config.yaml
crop_scale_min: 0.8
encoder_moe: "expert_choice"
encoder_num_experts: 4
Rows from block 15 of the encoder of a small masked image model, named by matrix and row number. Rows with one number within an expert belong to one neuron, the router's apart. Each number is 200 + 30 x the weight over its row's rms, rounded and kept within 0 to 999. All counts start at 0.
Before each expert's rows are labels from the 100 images, of 14976, where the router gives the expert most weight on average: "peak at" is the part of the image that holds the peak. Only what is clearly more common there than usual is listed. The data: made-up road signs on poles.
# router: router (encoder.blocks.15.mlp.router.weight, 4x192, trained with AdamW), inputs 64-127
# up: expert up (encoder.blocks.15.mlp.up, 4x384x192), inputs 64-127
# down: expert down (encoder.blocks.15.mlp.down, 4x192x384, transposed), outputs 64-127

# expert 3
peak at: top centre
router.3,199,228,127,215,231,183,165,250,184,161,207,183,208,168,179,196,205,198,206,227,210,212,192,198,168,212,199,282,219,197,219,183,190,234,192,174,222,221,210,166,180,184,168,235,227,213,173,210,223,232,215,196,187,196,163,200,188,185,201,217,169,146,132,200
up.0,133,157,148,181,192,204,231,205,155,250,164,221,189,189,227,251,200,222,147,161,194,145,217,210,209,185,208,187,185,209,204,211,238,168,172,205,228,226,239,200,228,169,214,207,178,229,221,197,176,196,215,247,247,224,171,236,162,254,219,234,197,173,244,179
down.0,190,240,191,206,230,143,186,239,149,232,228,156,204,232,186,203,186,175,203,198,224,206,240,191,178,191,212,256,174,197,129,195,208,207,193,188,199,216,264,143,249,169,212,249,191,154,182,205,209,208,230,279,179,195,188,183,152,183,195,234,209,191,225,185
up.1,212,227,181,225,173,155,189,208,217,235,178,179,210,213,283,147,203,204,231,243,207,221,224,203,227,186,194,196,186,179,250,217,179,132,239,163,211,216,187,277,180,174,251,186,186,274,189,182,210,190,135,157,199,155,188,203,218,257,170,140,207,182,205,215
down.1,202,242,240,224,206,235,200,168,204,197,233,150,200,185,83,222,218,158,244,183,204,201,198,201,198,226,196,210,162,213,161,176,192,283,168,218,171,204,230,77,187,258,162,189,220,126,151,209,209,179,260,231,217,252,207,203,206,184,229,228,180,238,231,216
up.2,184,206,148,191,187,234,192,201,223,163,200,146,150,192,154,250,229,169,183,202,200,165,214,165,125,180,195,180,202,188,207,245,227,228,231,190,196,198,288,254,210,242,202,256,171,184,218,189,215,189,249,150,197,205,180,219,197,191,215,212,200,196,234,212
down.2,219,229,246,175,169,202,195,175,151,201,188,281,211,194,238,190,220,232,180,186,171,179,205,215,297,223,235,202,152,225,224,136,161,175,171,190,232,212,159,164,216,137,226,179,254,215,177,224,178,237,165,226,181,204,222,198,195,206,244,142,209,221,156,173
up.3,142,224,219,215,212,228,257,222,193,195,172,209,200,149,187,214,177,223,224,226,189,190,167,172,243,222,185,222,208,192,168,183,147,210,169,231,214,184,187,121,182,195,208,235,212,151,170,142,225,151,271,236,195,241,226,242,172,177,228,286,161,230,202,179
down.3,254,161,157,195,205,147,117,221,166,189,195,254,174,206,213,176,187,212,175,180,180,130,175,167,150,186,206,174,198,177,260,216,210,182,211,210,203,195,217,243,206,184,200,197,193,236,226,186,210,227,134,139,199,197,190,171,204,156,186,116,215,179,199,228
up.4,173,180,283,166,249,215,222,195,171,190,284,236,233,174,210,216,148,198,209,158,176,186,177,209,215,143,202,169,233,239,191,201,216,191,200,208,231,193,169,200,231,184,222,172,169,215,191,204,246,205,232,180,231,153,194,232,189,175,244,221,168,208,182,204
down.4,213,294,140,202,240,166,178,207,173,203,162,195,144,211,171,230,199,161,198,196,233,172,249,217,180,245,195,248,222,207,195,155,192,246,183,204,206,200,211,140,179,206,172,192,185,232,246,265,219,201,222,209,196,245,195,182,190,164,172,195,194,173,175,188
up.5,209,182,208,204,160,199,244,177,208,241,228,206,230,214,272,117,208,200,208,186,168,174,203,189,229,196,214,145,197,242,209,211,188,172,194,234,219,168,181,201,177,215,214,194,186,233,234,217,181,196,183,135,187,200,221,220,228,221,201,164,171,215,190,183
down.5,228,202,187,230,239,208,148,188,238,161,163,151,194,186,157,198,205,205,180,242,210,230,178,181,159,264,218,236,223,190,198,194,179,222,213,187,196,213,187,195,197,232,185,207,220,177,125,204,174,209,191,237,175,179,172,121,220,163,174,163,197,191,185,213
up.6,213,248,157,151,204,174,169,157,170,215,230,191,187,202,213,168,214,222,220,176,266,229,204,241,204,183,231,243,195,182,179,193,147,192,182,184,203,206,272,102,162,245,212,232,231,265,245,254,189,207,224,190,196,198,192,155,171,184,183,245,227,187,194,238
down.6,211,198,183,239,199,190,217,223,242,127,190,216,203,221,163,214,211,223,195,219,187,192,201,155,173,238,185,155,215,214,216,231,248,177,269,242,195,189,159,234,253,176,195,191,158,228,177,225,189,187,219,219,177,175,169,211,234,189,208,205,165,190,182,150
up.7,173,188,158,201,187,214,220,234,173,262,163,230,232,207,220,236,221,203,191,183,190,192,212,227,205,184,190,198,208,203,287,215,211,175,201,202,210,199,197,221,210,221,152,215,163,259,209,176,162,237,248,159,252,207,194,221,207,270,245,209,235,213,237,219
down.7,192,245,191,161,245,160,150,241,200,257,233,203,232,205,195,235,200,184,187,164,231,234,215,183,191,183,202,259,212,206,217,221,154,190,199,179,192,208,226,142,232,247,212,242,214,201,207,203,215,228,251,181,239,213,194,189,173,170,203,203,220,172,191,191
up.8,286,194,152,175,233,174,165,190,226,224,162,170,180,228,287,162,193,200,213,226,173,210,250,200,179,222,191,211,180,227,225,236,196,213,219,189,144,191,202,253,194,169,238,145,131,199,217,221,185,166,142,196,217,197,190,178,217,163,167,219,165,197,226,207
down.8,151,231,188,231,195,215,231,198,221,217,273,158,210,180,127,221,214,144,226,147,228,210,171,207,198,166,160,211,266,201,155,132,230,226,183,226,223,170,169,131,178,255,161,169,274,180,188,203,236,191,197,179,211,189,245,198,227,236,169,167,212,213,223,214
up.9,197,221,225,190,206,183,191,153,106,192,190,207,228,216,204,216,192,209,205,213,189,157,234,211,227,186,135,217,155,155,197,235,223,233,155,201,214,221,176,207,238,226,196,181,147,236,194,198,188,208,205,264,190,268,185,210,263,212,274,200,194,154,209,206
down.9,209,201,169,212,187,201,214,247,237,174,255,158,173,194,165,248,209,194,194,183,242,215,172,178,177,219,220,216,218,209,185,153,218,205,162,214,183,212,239,128,228,163,215,208,276,151,206,255,198,222,230,174,210,123,182,206,152,171,177,202,218,164,203,182
up.10,198,181,214,149,181,189,209,235,234,221,242,189,223,206,170,178,187,165,177,166,193,202,224,201,200,194,128,197,212,183,178,170,179,210,148,221,239,195,173,150,285,173,225,199,167,215,180,292,211,200,182,168,227,189,159,197,138,245,206,281,190,166,218,189
down.10,174,182,185,224,187,182,213,214,237,138,250,237,199,196,111,254,199,191,219,191,215,204,162,168,183,180,255,196,204,207,194,209,231,183,230,214,196,191,249,150,212,199,203,222,214,219,180,196,207,202,197,213,172,185,158,125,213,197,209,166,178,211,188,163
up.11,215,223,177,178,229,215,237,172,201,241,219,162,204,230,213,200,164,232,233,242,200,196,228,236,200,204,178,157,193,234,177,252,149,220,183,182,241,196,209,167,242,232,178,213,142,204,207,240,167,183,207,158,220,241,183,185,189,173,205,200,207,134,209,218
down.11,143,223,233,235,115,218,127,200,150,161,215,240,143,142,186,227,211,188,169,154,216,197,155,174,224,192,212,232,214,224,226,156,232,209,195,227,191,230,158,218,172,204,199,181,237,232,215,230,185,211,208,191,229,154,193,210,232,210,201,232,214,233,194,156

# expert 2
peak at: bottom centre
router.2,191,226,131,221,191,182,170,215,190,189,225,217,210,140,163,214,223,158,190,198,203,229,219,212,201,220,209,250,174,202,204,201,202,213,187,170,193,204,196,161,209,223,151,256,195,190,186,190,255,230,200,229,200,225,168,213,188,180,215,223,121,124,112,201
up.0,269,247,225,230,171,198,149,212,232,215,206,243,177,233,237,200,201,187,208,193,215,201,224,181,233,163,196,231,199,215,210,209,225,231,184,206,217,198,152,201,201,234,188,234,142,216,223,244,177,174,192,157,230,219,258,180,184,196,176,171,175,243,237,201
down.0,177,227,148,235,233,201,220,210,215,195,202,109,192,206,137,177,214,176,209,218,182,197,144,206,154,225,156,181,165,191,222,154,175,154,204,214,222,168,255,149,184,150,199,143,263,147,170,180,208,209,201,190,188,163,161,175,238,190,227,194,176,200,181,205
up.1,205,143,209,250,166,205,244,153,169,265,222,191,205,168,240,153,151,217,218,182,175,162,219,227,198,193,263,153,204,227,200,244,205,184,204,255,187,190,204,189,170,233,222,204,201,216,222,222,191,173,195,201,221,249,194,241,190,214,161,228,232,156,183,171
down.1,251,176,205,192,224,187,144,249,260,154,176,176,196,214,209,223,243,195,181,220,216,189,217,163,182,233,206,254,220,214,218,117,197,211,189,178,209,201,205,191,237,216,204,218,213,194,162,150,182,228,165,175,179,200,172,130,232,197,225,197,179,203,191,204
up.2,221,201,196,228,215,186,253,160,173,154,240,237,264,174,160,196,175,230,188,212,182,227,194,156,206,201,159,232,184,207,154,225,211,227,167,188,205,164,198,169,187,170,159,165,196,156,185,190,209,171,138,210,253,177,179,200,175,214,271,214,215,247,187,204
down.2,146,182,239,199,137,174,167,207,232,220,167,190,176,210,211,183,224,184,181,115,168,173,184,262,208,166,253,153,229,176,251,177,164,175,197,197,219,231,188,175,191,218,221,204,189,218,231,215,185,230,259,185,131,191,172,167,244,230,204,173,208,187,234,189
up.3,208,103,185,217,189,189,186,230,199,224,223,195,200,143,239,217,198,209,160,177,161,196,146,208,215,168,193,181,190,219,234,237,203,159,249,250,178,171,196,157,235,186,234,190,250,196,257,168,194,230,132,258,144,173,195,222,222,192,247,209,182,162,205,215
down.3,169,180,247,188,272,227,235,190,218,202,168,243,238,218,173,156,248,215,209,199,188,217,277,187,205,216,199,219,188,186,188,181,243,231,154,136,192,240,207,253,181,284,180,190,134,228,134,201,190,203,252,157,241,256,179,173,197,227,162,225,193,224,181,211
up.4,238,172,182,201,164,166,165,198,199,214,189,226,209,183,176,174,202,185,243,204,246,227,235,193,173,220,169,203,173,191,180,201,175,222,232,197,189,193,208,272,217,182,177,224,209,247,242,171,206,176,201,219,233,245,209,152,197,172,206,183,205,231,216,225
down.4,186,272,203,218,227,214,209,217,226,161,194,171,174,246,190,200,210,174,222,202,191,196,138,219,171,164,166,164,208,164,228,218,171,226,151,197,225,216,200,151,194,221,217,183,200,197,177,206,159,181,176,178,180,212,224,220,248,245,192,185,201,202,198,237
up.5,179,244,167,188,195,198,158,245,217,186,213,193,162,257,223,159,200,171,224,233,194,175,188,281,184,219,229,203,231,212,179,226,221,182,180,172,178,200,227,193,218,239,177,225,166,234,227,196,218,199,285,179,194,249,229,201,152,170,180,242,174,185,216,190
down.5,226,196,177,236,162,168,199,216,158,174,175,216,215,143,188,255,180,203,187,176,208,225,161,99,250,151,159,180,159,205,198,177,208,202,256,233,198,208,179,170,210,149,212,193,224,181,176,198,195,210,141,191,227,173,174,222,190,230,212,213,154,181,211,214
up.6,207,243,169,229,182,236,220,207,207,158,165,222,193,205,152,233,195,208,183,208,207,184,278,206,222,217,182,181,162,178,166,179,195,205,222,205,221,250,252,224,135,183,187,228,177,216,151,239,149,229,157,176,184,177,202,194,248,175,187,190,218,252,214,202
down.6,217,240,177,185,182,211,167,210,218,201,223,182,223,177,141,222,195,192,251,202,201,242,148,170,208,205,200,270,243,191,220,189,176,154,199,202,229,206,228,137,192,177,208,246,227,223,190,229,207,213,232,179,222,202,144,190,112,189,205,184,213,185,214,206
up.7,251,224,188,220,225,183,194,199,209,265,217,201,191,245,241,207,236,224,208,219,187,196,193,171,180,243,183,181,172,237,197,242,182,172,175,184,231,194,187,195,142,173,183,199,131,208,243,232,216,186,186,189,207,190,163,229,161,230,184,180,196,151,182,158
down.7,138,218,214,131,139,207,182,172,173,151,225,165,207,153,201,232,187,219,204,185,206,214,232,209,202,150,206,238,250,179,204,139,221,240,244,190,183,220,205,236,223,193,196,184,269,198,190,195,178,207,171,190,171,198,207,177,185,182,205,264,210,214,216,191
up.8,229,192,232,224,218,199,221,170,214,246,209,204,208,172,273,136,191,187,218,226,164,192,216,198,263,204,175,143,212,204,220,206,166,193,192,232,250,180,161,217,176,223,230,167,176,195,223,220,230,153,211,219,212,209,218,207,247,184,183,175,195,203,203,196
down.8,220,212,180,190,213,191,169,205,221,157,200,147,207,194,179,218,193,209,188,171,205,225,186,192,116,200,230,234,194,213,187,174,191,228,252,191,182,218,206,169,222,229,185,201,248,199,170,167,183,194,126,135,178,198,161,131,215,209,201,194,194,208,211,210
up.9,153,206,244,204,235,206,216,207,205,184,216,230,191,189,222,177,164,201,235,250,178,212,159,209,169,229,160,204,225,217,161,191,218,186,198,200,192,184,171,145,169,201,249,165,197,138,181,213,287,198,216,249,173,189,193,197,202,205,218,193,196,231,189,174
down.9,210,182,216,174,169,199,158,183,194,240,213,202,221,198,202,204,223,191,161,101,190,206,210,199,258,152,224,166,207,205,249,219,186,250,238,222,197,208,207,223,217,209,189,216,186,208,225,143,195,175,202,143,200,190,183,193,194,189,218,228,192,198,231,234
up.10,262,150,235,232,206,227,223,148,212,170,193,178,230,193,190,214,154,231,172,173,219,194,258,185,183,180,212,176,159,224,242,193,197,208,262,246,201,212,156,224,226,215,193,209,185,201,264,209,150,208,201,177,252,231,191,184,179,189,189,147,207,169,201,204
down.10,180,211,208,209,166,189,161,233,225,213,188,208,147,197,197,198,244,170,216,260,188,187,183,207,212,247,209,243,227,194,181,159,202,210,130,161,199,182,221,190,184,189,199,190,215,180,134,201,211,214,170,196,166,156,206,200,234,220,193,226,211,221,202,156
up.11,220,207,180,165,167,177,180,210,212,265,247,167,221,206,178,214,233,193,174,178,167,215,222,276,201,152,260,178,189,219,159,205,199,219,154,252,201,164,220,233,212,231,258,234,136,243,197,180,228,158,230,160,248,199,199,208,212,195,177,227,194,207,209,177
down.11,161,221,269,221,219,243,195,227,227,132,172,214,128,189,205,198,162,199,258,213,206,203,155,122,215,197,166,201,173,166,194,181,222,190,241,205,225,201,172,170,220,144,230,190,257,137,177,205,224,209,140,201,155,213,200,157,197,210,256,197,173,217,188,215

# expert 0
peak at: centre
router.0,209,204,259,196,175,222,227,177,194,194,184,191,206,266,208,184,203,236,196,205,185,185,197,206,195,183,200,135,191,211,169,193,220,194,227,262,218,198,177,231,179,203,237,127,197,198,222,215,181,177,181,188,182,194,254,205,219,202,198,183,237,273,260,182
up.0,219,181,212,238,170,214,239,139,276,215,169,197,171,243,285,163,200,214,191,215,191,178,214,203,213,164,222,192,198,209,148,217,165,169,235,258,217,179,158,242,233,234,224,160,135,186,193,205,196,169,193,177,207,223,237,224,216,202,196,161,218,244,212,198
down.0,237,201,195,188,223,162,163,220,181,178,219,164,229,156,124,166,212,194,226,217,197,235,183,193,176,248,197,193,206,221,219,164,185,229,194,157,202,239,210,169,134,204,179,213,285,211,199,204,216,214,172,164,177,174,166,132,250,200,180,171,202,148,234,199
up.1,125,172,240,199,187,175,215,134,263,217,217,198,195,230,235,184,197,227,215,182,208,178,222,203,227,201,203,175,192,219,197,187,217,192,175,252,211,197,173,232,184,261,224,174,159,183,226,195,191,178,215,188,224,252,248,171,242,197,187,163,221,249,212,201
down.1,295,235,144,271,220,223,206,240,179,174,180,186,223,197,221,172,185,179,190,201,109,209,183,204,181,207,205,200,230,178,187,230,144,203,268,138,209,172,159,213,208,166,219,168,246,208,156,231,218,210,173,136,171,144,136,224,208,199,197,197,177,190,182,165
up.2,172,193,203,154,222,164,202,205,218,211,244,185,217,185,181,171,209,186,204,153,183,199,169,219,196,213,181,178,153,192,186,227,159,155,169,190,235,215,223,220,217,173,205,224,217,179,177,171,226,219,214,172,200,210,196,181,194,215,271,241,230,227,207,183
down.2,193,257,234,265,161,245,188,223,163,182,193,245,183,244,220,237,191,208,219,210,193,224,235,144,214,182,218,236,190,200,200,210,269,222,235,237,174,224,211,196,179,201,186,182,164,197,203,240,172,170,180,217,205,191,208,233,213,197,149,188,186,134,196,251
up.3,260,210,218,206,245,204,257,243,176,191,220,147,206,194,137,177,206,220,195,202,177,219,237,170,216,210,188,161,207,198,236,235,184,198,267,199,209,188,206,195,219,177,240,182,192,209,180,196,185,136,225,136,141,211,235,243,227,188,173,233,205,249,188,178
down.3,151,188,181,207,162,193,125,176,218,201,179,262,157,207,285,210,199,200,199,201,224,174,199,240,200,195,210,270,195,174,148,171,201,191,145,224,206,209,201,220,171,219,179,207,204,146,198,179,224,255,194,243,248,196,194,190,181,221,244,156,189,186,224,188
up.4,197,164,218,208,126,208,228,208,212,226,152,220,180,211,247,200,218,189,246,182,202,188,211,267,200,155,170,180,178,189,153,173,173,148,269,217,229,176,160,219,186,162,189,173,223,217,211,163,199,217,194,204,193,233,228,231,175,199,255,202,222,214,190,184
down.4,204,223,185,177,282,204,184,162,183,189,217,166,206,227,171,198,188,199,157,200,192,201,196,147,198,239,207,201,235,206,253,237,209,224,121,181,183,232,238,208,187,250,201,201,183,176,198,226,195,177,220,164,191,159,148,163,248,194,154,179,160,197,217,259
up.5,185,205,207,241,213,305,245,166,227,184,183,173,194,194,200,198,176,198,198,151,208,179,179,190,245,162,208,230,221,208,155,207,201,175,213,221,149,188,169,172,187,180,210,177,219,232,199,148,183,134,267,195,215,233,227,210,164,154,168,176,215,202,181,245
down.5,209,234,164,187,242,234,191,195,218,141,204,137,226,192,217,253,206,192,202,187,197,258,148,184,179,207,238,207,230,178,186,207,127,193,178,207,207,188,234,169,172,227,193,196,250,239,204,156,201,155,166,253,200,215,178,153,240,175,193,217,201,204,198,177
up.6,184,166,224,205,172,196,246,152,229,208,192,167,197,220,260,166,187,213,215,221,188,175,207,239,234,217,181,189,193,203,182,196,155,170,188,236,196,206,146,262,211,203,203,160,229,209,202,209,216,163,234,167,235,175,217,212,220,183,198,194,201,231,227,200
down.6,246,247,193,223,245,213,184,218,188,210,208,222,206,244,181,218,192,213,135,172,185,238,198,149,180,178,224,167,195,209,209,196,226,230,218,206,196,183,228,158,173,245,204,186,171,198,218,206,166,197,158,194,157,231,222,201,217,222,192,127,211,204,204,206
up.7,196,188,188,196,234,238,152,223,179,197,169,259,176,216,199,199,230,174,191,166,202,171,120,238,191,238,197,185,228,222,206,213,231,190,171,254,201,154,237,151,167,214,221,208,207,222,173,181,178,249,172,156,194,247,199,146,195,155,196,210,176,179,223,224
down.7,177,181,208,174,199,181,210,137,224,205,220,160,211,200,230,237,198,195,193,186,180,216,210,130,196,167,225,231,195,209,217,196,166,250,231,194,222,204,193,265,249,202,145,181,210,209,182,195,183,139,163,217,204,183,213,260,198,276,215,175,197,196,214,192
up.8,150,237,169,195,238,171,251,199,286,170,265,198,195,222,201,231,210,191,197,195,133,193,205,176,243,224,209,135,223,216,203,190,244,216,186,188,223,204,219,148,204,198,225,180,208,140,206,258,257,205,198,193,202,220,244,192,204,245,204,213,186,149,202,188
down.8,241,194,202,199,162,210,176,246,163,222,159,248,182,249,179,121,192,186,200,215,191,178,179,151,132,190,234,183,202,201,199,223,183,206,185,219,192,181,161,230,159,199,186,169,223,237,205,191,193,185,155,176,256,187,201,192,232,175,218,154,211,243,224,209
up.9,186,227,215,186,191,152,225,196,211,205,145,137,194,243,228,191,231,188,171,203,159,185,188,190,222,134,198,197,263,184,177,217,231,251,166,231,185,220,206,183,211,255,218,229,163,196,168,218,178,158,136,146,126,190,197,207,219,211,190,215,200,185,155,217
down.9,203,160,178,185,184,239,171,181,226,226,242,245,204,161,131,202,175,209,223,178,246,187,204,196,188,264,233,213,182,238,231,176,198,171,229,164,194,172,217,192,168,155,170,187,231,215,228,192,191,242,231,256,249,213,201,152,187,155,187,140,216,183,217,155
up.10,255,273,243,206,175,156,175,220,197,264,148,204,229,160,172,196,185,195,217,223,194,202,238,263,151,221,217,199,168,190,190,214,163,194,258,186,192,209,163,197,195,156,174,210,174,227,230,193,167,220,225,166,223,220,195,191,216,219,261,230,245,226,207,127
down.10,234,167,159,205,201,185,209,195,239,155,188,204,183,198,233,233,162,175,233,272,171,251,190,185,154,154,209,209,191,188,173,183,118,196,212,204,211,204,181,194,169,214,257,188,239,165,193,200,147,131,215,256,192,180,196,197,240,207,173,205,208,204,189,209
up.11,159,184,207,221,184,195,219,117,219,196,261,212,173,209,216,189,203,259,196,216,198,198,221,172,220,203,177,174,197,228,203,176,227,195,178,224,197,200,198,230,208,232,209,152,144,207,216,261,188,129,226,191,223,201,232,202,221,196,157,191,217,206,207,174
down.11,272,196,204,202,217,209,203,246,233,190,160,163,234,239,218,175,204,147,222,199,213,211,205,214,170,228,215,223,218,158,208,215,159,220,239,167,197,214,156,187,173,193,221,207,255,206,170,135,212,262,153,187,168,185,188,192,202,173,222,162,165,238,225,225

# expert 1
peak at: top centre
router.1,203,210,148,213,212,179,163,212,206,169,230,211,225,151,151,225,209,170,231,212,172,196,178,199,204,226,202,244,177,216,219,227,192,229,176,185,195,218,188,177,203,224,152,269,189,200,169,201,233,209,206,240,218,198,130,217,202,209,211,177,155,104,192,228
up.0,242,171,217,164,180,217,192,175,204,198,182,212,158,250,188,210,234,190,258,226,217,220,193,199,194,194,235,239,179,188,174,219,228,244,158,181,217,243,165,253,246,216,199,208,174,138,227,232,190,180,137,199,249,183,197,191,218,217,184,200,220,147,230,176
down.0,170,250,202,204,243,152,207,222,193,173,256,199,202,218,187,272,196,164,197,188,180,194,199,215,226,184,189,196,215,216,236,194,137,170,208,213,208,164,232,141,208,185,217,192,242,138,221,183,220,232,269,185,164,201,238,206,202,154,244,223,177,226,227,162
up.1,253,212,212,181,174,179,244,202,225,167,170,197,258,218,188,196,179,175,207,160,166,178,206,170,231,191,191,160,240,183,167,209,208,206,181,247,220,203,137,245,166,217,191,155,242,191,185,235,143,205,239,190,244,194,231,226,214,246,196,200,181,126,235,164
down.1,192,176,230,210,213,188,168,237,162,250,206,156,164,162,200,228,175,211,204,257,202,226,185,230,123,200,234,207,142,175,256,168,205,193,215,178,217,177,230,200,243,186,184,224,131,199,197,176,205,172,181,235,185,208,150,192,212,164,217,208,216,251,208,222
up.2,157,188,246,173,194,197,220,206,168,135,169,204,133,219,147,209,237,160,212,260,226,185,220,224,163,202,215,142,185,182,187,189,160,236,209,217,182,215,149,210,198,163,177,266,184,174,205,250,178,201,260,173,239,222,184,146,225,229,234,209,240,170,173,194
down.2,260,259,192,223,150,200,189,229,207,248,271,224,219,226,197,212,191,222,211,155,185,200,197,177,275,195,199,255,201,213,235,209,184,178,211,199,204,188,280,161,222,190,209,157,200,172,200,163,239,212,172,215,143,191,234,237,169,186,202,226,165,183,252,198
up.3,190,221,206,194,180,153,170,273,175,240,258,173,209,215,211,193,196,236,161,194,173,218,192,195,255,208,248,186,252,219,228,207,240,182,216,167,214,191,241,169,236,207,172,174,195,228,232,189,212,220,237,160,254,229,200,180,157,165,215,181,144,233,209,228
down.3,134,188,181,232,241,205,194,169,212,150,169,181,191,196,162,214,182,171,234,162,234,185,172,179,137,184,193,165,132,195,162,206,180,168,203,263,191,182,141,211,192,177,250,220,158,197,164,168,190,161,204,188,182,177,164,208,267,233,196,207,187,165,184,201
up.4,215,163,235,196,182,151,186,226,193,209,223,206,188,252,144,223,188,217,205,198,239,237,210,230,179,148,229,169,184,192,211,221,196,228,173,236,248,226,221,185,193,266,177,164,162,168,181,213,161,146,188,201,219,172,176,224,180,191,138,175,209,219,214,141
down.4,202,242,221,194,220,237,186,193,237,170,187,156,207,218,190,190,206,178,222,188,193,114,169,170,193,230,208,188,215,192,210,218,213,196,175,182,209,167,197,154,237,123,231,230,281,216,184,170,218,214,201,199,187,219,195,180,228,230,279,214,211,168,200,208
up.5,182,213,211,249,213,220,206,297,251,223,191,213,163,145,224,198,204,187,253,236,207,225,210,197,190,217,210,224,227,203,220,232,212,225,162,207,216,178,217,182,216,206,230,202,226,230,178,207,189,196,217,205,133,213,190,198,152,194,153,221,175,172,213,214
down.5,262,203,177,189,210,146,202,210,150,132,251,168,192,216,111,199,194,200,172,158,220,202,187,159,159,209,225,200,180,210,184,161,214,171,245,249,196,197,269,175,193,218,222,219,211,181,158,198,219,202,212,138,223,194,173,166,201,187,231,184,158,209,193,197
up.6,162,199,199,213,257,223,166,204,206,209,189,219,155,173,237,189,250,198,202,213,179,173,199,235,184,164,197,235,188,221,208,260,192,231,185,201,225,196,222,232,195,228,173,169,183,155,195,194,210,137,179,254,219,152,270,189,231,235,201,213,206,208,155,169
down.6,264,200,201,153,130,170,258,186,194,179,228,210,205,226,153,234,195,192,180,214,190,175,226,158,276,233,170,204,193,191,213,158,165,182,177,173,181,238,194,160,205,186,203,207,230,195,207,201,185,228,200,146,156,261,163,186,182,123,214,181,204,213,220,224
up.7,221,168,197,186,217,237,244,136,187,201,171,244,202,170,245,154,172,179,239,195,246,213,180,232,161,240,167,226,194,219,170,169,208,230,251,224,180,239,158,192,149,193,209,191,212,222,253,170,211,143,213,199,186,175,195,193,182,181,168,157,244,220,257,200
down.7,204,187,206,184,216,201,115,203,225,227,217,185,231,171,213,245,207,216,174,221,171,186,215,173,273,152,228,177,259,190,238,229,196,167,177,174,192,165,212,240,250,210,178,199,181,206,201,200,178,242,159,214,273,215,228,241,225,217,228,210,175,249,182,242
up.8,259,109,200,178,190,182,159,195,206,259,240,224,235,216,205,158,215,183,228,212,193,201,219,175,226,193,233,180,143,238,146,247,173,186,210,202,199,211,205,181,209,214,175,241,175,175,199,199,155,171,247,190,245,247,217,231,180,175,200,197,202,133,204,244
down.8,156,216,217,205,190,218,218,198,247,154,205,177,203,236,226,196,197,213,212,183,215,199,167,175,178,180,117,216,189,203,238,161,223,209,227,189,192,210,163,273,201,170,224,163,224,208,201,239,188,215,158,166,142,206,195,187,226,207,234,205,204,237,208,202
up.9,234,214,184,212,219,184,181,244,199,172,189,234,155,176,187,187,186,188,191,234,215,172,203,217,188,214,168,238,190,222,238,187,219,226,183,189,215,184,198,151,234,242,170,201,163,210,196,153,187,228,217,143,179,247,196,231,168,182,206,176,208,212,208,196
down.9,182,174,190,190,180,173,149,214,212,156,260,164,208,173,161,194,241,191,187,120,203,202,229,210,189,216,184,222,201,216,163,141,220,163,210,219,186,171,198,177,199,179,240,144,246,220,194,281,205,226,206,212,247,107,197,137,180,209,189,207,178,195,158,188
up.10,197,207,224,201,190,159,220,188,187,234,161,205,219,234,279,176,197,175,211,166,249,213,216,188,248,149,165,183,239,191,158,169,197,157,128,272,213,178,174,220,179,219,201,145,210,200,159,188,197,254,228,181,233,230,207,240,216,176,208,191,198,235,209,229
down.10,252,188,162,240,225,190,188,174,202,203,221,166,182,244,175,158,175,201,225,249,178,198,137,219,100,260,216,183,137,182,184,253,176,221,243,189,198,202,202,209,202,245,194,213,248,226,188,193,204,173,145,196,167,166,156,192,207,210,146,187,203,170,169,215
up.11,259,156,210,199,166,198,224,211,175,267,195,174,213,199,194,187,212,204,245,223,206,201,263,187,263,167,241,199,181,195,202,217,196,197,213,158,232,175,146,182,196,226,229,167,193,175,171,213,206,210,143,159,222,227,184,260,198,181,164,204,233,201,244,211
down.11,183,236,189,234,208,206,146,211,254,132,236,174,193,181,200,183,210,178,205,183,192,149,179,225,123,218,176,237,197,207,182,155,255,178,171,239,189,189,233,208,196,206,180,234,247,182,200,196,164,162,234,212,225,159,194,149,225,220,202,187,205,174,178,193